A small image classifier, trained from scratch.
Training: 16700 steps, batches of 384, held-out accuracy 100%.
Rows from block 2 of a small image classifier, named by matrix and row number. Rows with one number within an expert belong to one neuron, the router's apart. Each number is 500 + 50 x the weight over its row's rms, rounded and kept within 0 to 999. All counts start at 0. Numbers have three digits each.
After each expert's rows are labels from the 100 images, of 14848, where the router gives the expert most weight on average: "lies over" is the class under the peak; "responds to" is what is common among them. Only what is clearly more common there than usual is listed. The data: rendered made-up planets. In brackets: how many of the 100.
# router: slot weights (model.blocks.2.mlp.router.weight, 16x192, trained with AdamW), inputs 0-95
# up: expert up (model.blocks.2.mlp.up, 16x96x192), inputs 0-95
# down: expert down (model.blocks.2.mlp.down, 16x192x96, transposed), outputs 0-95

# expert 7
router.7:530472494506462511543449497540571438364492427473463484555393573460471488462604473474525567569593536517619483517478470536389552536432591610589566457499504465598392521539500525558497452400507465580479550508463452468444515538566444551527450445493525526395550502459523433521488510430480495473
up.0:534478411460504441536481511523495522515566457436452471430547362523523454452402463475496481542510564499505609473527528496519492432560523483536498547498446519424514425475514400600511424518468506454528434565493514427518499484553459433446463500490473423583462538555526469508529479528536544537
down.0:478507474470547538481519574427427566605466526487556516445459562506485474543516477426430548517539555518553439516447529521466605494524415516366554491514460384572554447548526528432458477499553467438490546506469455566489498484437567427483556449571488541508521499494570462483559473457394531576
up.1:484487495448551462542568592461536484578483577468431577536535530493554464529541449460373489430487458482494497490524511529460437427561558587484537539546521551464501419503483512525490435507437526410443529519546479452491515560511471490458525566596428455514501442549457572447512538478495422560
down.1:529402482572552541391575482429537460539452487507460529502494492419468607541493502502479521513530483543466597502510508426547513605470457464443537469474499467500467510484537513484498496540472448534516523479564432472479481479482508502551567528522523475562442463442478483411440515543423543441
up.2:546532427460490535536470482513524521538427561550460521548531570453460545473449519495457447463508524538517475596456535546470538594518463462471493564380434518538425566515565483541512459413595436591483484496362530524534550444485510499506424514501529541550504396422516472492490450568439442518
down.2:453482508564478454494487501531502411467535529525510593518545546498460499546406512491548562512482483504449459526554444412493461507515419521536574460518535492412501445428496463483516500512633538490511455541539485489576515565486452469432492465417539508438530498544534549402563405489537464496
lies over: planet (76)
responds to: full (58); cracked ice world (35)

# expert 8
router.8:510464443485537446490568508541498565457459438391502587448471526461434413591481493503541433386417463531479525524520517450473474551487578513536491476405535530503446419472550486530459506514518557584515519467552426416574493464488470418492502460458432583537452571410513498586516529455553532449
up.8:488493518483498538477479481485531396584554483458586595460442542495482466607474519535562474495537497452508523617457485526477548555471408525543528488413512505547538536405506520455485505509603498559405445495547558517553524454502509509459488493475463625429620511479473471658493544502449486519
down.8:565552543488463566552527488470505510449549561555485437558592448430512500582554445483490464501429509540437465526421460431494447537523524510491575449512495576493439518555512497442546478455580559479566572448543480542409435506428494479513452398560535490517461466414464510444467400487555492379
up.9:497496390512409484533485389436585511535434442396443484508494497486518415577539496476563620461474426490467572513543470389506608453514449562545509448457494533493529506554436365550520511512564497526553434512525541528548507460517486491441492522471507491558531538504500411484422468372506420567
down.9:589518507516548568370464434565576426465554568679487440536519443497478544394490549476506476547436514508404424472483497489622488543406519442474481471554523538477511498477539510461654545432548437488529555566513491409559526572535497552505497498452478549455552509441534572449521443572561471504
up.10:593513495508537450422505515421392540535500559526592502511483437574542516517567545492550453542518538547531528496518454437464460482639599541438486491554493437511467535514500428451472528523553516487434526508482472623425547544414545492517497419456548473414514481525437512514442512496555545514
down.10:485413461490643534535460505480528506492574552548461527540498492430489400431522362605559488439454439488496497472434397481486529482594456487514489512513495445515499564503459489510543429515391513488464512559513490442454538548592513520453468507527526435565507461503506454522398477455476565484
lies over: planet (90)
responds to: crescent (94); glowing rim (88); ocean world (57); kind: cratered rock (43)

# expert 1
router.1:479460497483436453532517562475561480507489429533537551504493565480496463552543412435423578551529490430500592443534418483446472513583417576535581557450462473513436491487484442482476563505602525556475484531488466465544596496474458440432463539477479481542490501581626451540489494496491525582
up.7:503393503518488445451481547533535461524586429518504512482479563538498512522544503495459588455577493477566503477473555442533468503586458496491454552422417521486520510513438552552473483514478468450428435545427423514509486416516564548573440454463538452496519502563515476487540558490470458654
down.7:475490486597545432612487550546397490503535657499538498485545569498513503488471464510506533469477429574609515526504461546453482510552478580436485435482403491549454517509480497540490420479511539436531523530479508508450494437420396525424477484576558541425498574533529508558412443529499508457
up.8:384546542559534486489488584515444435565605407490521505584546472521500394515508488522593555441513505404553496529503409514471431472514504528505517499478483403530524527518467517516546499478497640546475470501411458589498496385495597504492548535526525515486500476435499484535519363570527451472
down.8:453525481492506393523472400501482437434436485478503517432472555443424521569505493562519484478500388456438524470440491545458494598495550522490536520514432559521428539531429461547538461539481478448507552476408587533440558506500495522454530520519534470462511531639402552491504536444474585547
up.9:449453481463606422510619434490484543525467491395336492606486465476536396496509425574511478534501555566472531519541534414478502496425619556543544486492505546496498397480545557538483481524469462541563428511573547455496466550504558452446587464487519488537490615464484548494545557467556453522
down.9:533476511540468503490547576520488472377520414537486490415506470546416445538421464523428454520480534479500454439546408530514465480516478492543462445571597481486476531493502487512599492495425480526465514388432531465442604386505428524561451511539479498450520396510504573524451456581554525477
lies over: planet (100)
responds to: cracked ice world (100); crescent (89)

# expert 2
router.2:511455462547527508526506443422487527550623588450485575534537404513487512445437531593504515535472513502389382546488547435479486493443506468442514449513525671531509507482528500511434397468471546440514521515528493572490431497465509581517542473501584567439574529434551500507504480588456421408
up.8:561466484433461530432576495446544549551545493504419603630483516514529560500436468520462488535455530477497462562424498490443504562469581537416551395541532490521443412457503545504458569538503477522537560476580521632480426553508564474536414582467523538607534505421431435492483586562454547471
down.8:472494465496491446506586516501591451449478365593555450442506533464517430467529596468531480397474555571425425441524548490504472431528458494514459522516410491428496468589488472497501563580500525435474471499518459549383563518522527500483572519493524548441369560503548410533560519485480574471
up.9:495436544602496453534548519547430439343551452518536441447406480525462601469571496466559538473493524449554504506466487564549470463521557539551427364525561449533533423436564492500531523457517489498555453450487487578472462516522520463482492506488545541491480486496471536551458413370553526535
down.9:493493400445468582530499470537411575485421408501460473610496574532534496521465475464500487600475525524511596440534519390563573501403408461545475449496508609540442518467428525533437431546577527478550530567556527539594601520563498560470469459544509499556535481443489470460566477510430552527
up.10:539480452510488521530540490504574527474610525513630480504486469557599506461542529521499605431405429586459486547442539478505392560521548507517447582460470334593535513444404493503519519494511513480571503457450544457494511549477423489530404468442584499533488483549550501543502512461509532454
down.10:480487600534436442529462477460470469584417474406423541518453471478507446512547470510555465518474531490577509471471509510553470453472572535535461437563532526599469468517519490503511422422512404416416473609516461500497510490523532462425619472474504526446433538439521495435481404488464445450
lies over: ring (64)
responds to: lava world (100); rings (67)

# expert 0
router.0:461465408514421498496513534443545535534570548450621582457523482386436507598540449439462528455547425595483517499470503557515551569515553463528527434450472481534508463517540499436495546486540535556558505515529450552452491570498451430557489445462525550528487543516615527575474438449451535484
up.0:519615513504544524390544566500487453515423461403488507462584426522547475507546580544466522458492439409531596450510477457525483538564464550458574504568505496474602568465451581575522561524469556467585465514469592485460514475631470554472558532492448504525500566519389531602447512459454396624
down.0:520556620527496455477533515545492388408531596581534621459441553499567509512497438439489534444463581614505473461447562471514513463492459540544504528497523533559532493540482474548408514567569451439489503472499500557514412533581569455457527483481520551418505483579403551444427547545552409500
up.1:525547555520394511571500542510528446558429555461443568477472565485554494514538516459470500570503596504559509557531533580544498438605511580517546513528525515502569543548524514446509485577384507557504468482464556514530622515531579491460495523507492481518559460472430527503504467418452445460
down.1:439577558509563512400493678506526461434514410615529523478477438558540536432480515472567525507476423461507549498509536522524488502565437508484443558508465544487448523412458504441447553471488468414548409525466377526483552539501538487454521525501523485548516598522503444412594583530592494484
up.2:629605457484548455509499498510528487469432515548529495503566451481480441526471504537484499566444524518440498479423511487525505470493511527455473480497521559525518531498572531501431597443504515416475411410437493533502422512536391509525515402464512492457465551511410554513428493516492546503
down.2:436458529479557538533501486552514575529530583521526584435452562565498538553489525546561518460629514474531398471567488514455543551457443537474540372519540392510472509484453430476566482478498514551425540483523475536534491514368538483397448485483525525471471430552551497517506496534517517560
lies over: planet (99)
responds to: ocean world (100); full (68)

# expert 10
router.10:545414506403510455541549501565523547498485458462419614553454531535492371513551485526492516438487436414473556540518457474424463544454551560542428496469527558566428434522574397508521484572520486504492498511515509444565502450388471424433407454500553587552439606484572534489439463440539547527
up.0:489509450529480488537544561464418427495548478415497470501504505413556468570531491416563503514557542504522517498456469583509564450445577521510441498555450580478573501540486531467492521556543519535587517427516480435483459485448516568418510550519472382644563502432557496509564542486565489493
down.0:509512511515519476469495508502487509420495478521471483525538443538498476459457502484575515572466525444449532532524507487539497492473476464415506600469515466433449581539497451557463482465536495491403446531538492518489484513514400549532441438435482571391514484550442540549401400577479492467
up.1:496564505479553489453533463544447514561651382429476396532493398535511569537416509518485537524576444568516488474500512466511486432379519517444504502516484497474461548433427532569459493480503518475523532508501450579510434468470494557400473486516555541425495482544514502574536449575498546440
down.1:579507487471491526516509502457531512533562508479488427419446458448612575526537553478482517468494483543538607455478496483474485592500482431502546497522474485417433514552456416544519511494467553423481565560488484521553468466465437423497416470485485554488461512495517501412449486483456529547
up.2:475388557594568477566523525450543473452543477505533475484562599528531501508549500551544562528488532508563518519574494361531554471448534526546545492494505481468432440469380446497447356556514416444523580475599503521591532481472456505457522424452592502512527479511525486496519595509408491622
down.2:548552431325503424458479476573566533481468525423469513478479495530545567490555483463510557470459479460468481529545493637406501475545560495425492588462545535488498518525493621476521473514421514507551462624436468492513420544518455531471528549554466524395437476488460452481415446577557514442
lies over: planet (100)
responds to: crescent (99); desert world (63)

# expert 13
router.13:436469539573448568613470430612477410448433469606455432537453544536489468459460477519573595542521499585531520483553448482573461455520453530567509462521551455426472557537518420541501479471486420455594495504508499480537467489539551501459501552521529435562522530553531509437410428506489482507
up.1:435552502611539518559524527415517564434509517503483498540543476490513558567491482479496547493443535484495469541434490461433483464480539500483492524596498503544612453468439436501505425444452487541557474527415475430440564438564477454458502534549540468494472542476540398465482514450507366626
down.1:471574489473481590511531444437495528489529487475534530491480536481418463544500469492528534500521469547578512469462526585572532575517506508549553395483482542510490553567543560545468535616502419480481426481488485573526474477496410523500535472537472574460595503527528526463431459497427656472
up.2:413486456569523547451431600409579546532470494570464423553495424446450571466516534502516391485525438425484521529470605549478544501555431428521538445554564583631453493500425554531441575495509514509480520465604471512489491526492479507472487460422432504412477516551532530515464558499547524525
down.2:590609450484550483507571424552504492460451534491501498541521474571494463435474504520441464452451610424328458551526493438590444504514503521516520576449530447493535520485483551484440503549419468502477585489446553515416429550454600502557594513560444481493510417369446482497528537589516419587
up.3:534512502468529494508546610499500494579491458482394495442571503504568563535459623488550493544449402469519445523571441497552441626506546605445509434446582567533518435513500459508517448552504463509351452544467490470475503554524498482450520519572441433495567549546480479554452504461517502525
down.3:490498446578444518582485407451525492506550481559507498586465431481493368504482473573460499426504480545464539457465491426443524437492480511528446388445477489523405633517491586563436527558536475476506471453506441485522545493506449552515458534518536523442433454513490565392530508521421519518
lies over: planet (86)
responds to: desert world (85); full (80)

# expert 11
router.11:461579452463466587520501574554564426479542454574528412546496473494523500516518514513479523507461469513443507476524511464493507580550485554560493531470572483462464504466461459587492528527521434601525529477502422424467537564465573521446401508403489440541520480606519465511510593459546477478
up.1:418443510383490566461458500466521446492474464484512502340574503436440615546446427449589536448595469467502481535515541495484522491551446568350482497510425447523550460436448449509516490502506513544521465412559514523421483474460546450385580507423489437472582518491575460484545403521422571505
down.1:611559511456467396462547554444533522504502479472518464562387560595481436546526511553469536382498495531509484504469496516546483490501455461581613467528484421551516512567499544439500516447565519498583519456547468435601574572552456536600468576518533561516492481475468413562451504593580548400
up.2:469508556522400468505470591466533486494529539543539511488518569475547530445497549556452453425548447553511501565487526459396462509500497408473554505413457577523534505536471520506544630525468556545442406470383554479506512502540522483476495481493441507487518562500411532555459587464476459460
down.2:515372538527535475463448469467556414426538402473467504467465532522508464522540493447559557480392608484542558487495454492446519419529475491447467454546467475521512549430491488441404447523465549452564542521506488549571503426432473508512480571534527479410478393462520397507523542539473497476
up.3:470438473444590512553454528484590549549498439498548393442453524423529456533480543518521412434508552398442448484484452432550466511486504526516528452524548457528517497530494507457508402511428619436507517443519520500497456556493443553428439504536441583303493511569446458538515545583483554519
down.3:473537407548547518444519520550536451445541500484508491394493523530330439540501401508489551492473488523454556504510563455561517506424460499447562500451511466501405480525471478500537525514527499438448557437451605495482488511456486507563530569397551578571582615518505543414596431460508494355
lies over: planet (78)
responds to: cratered rock (96); full (69)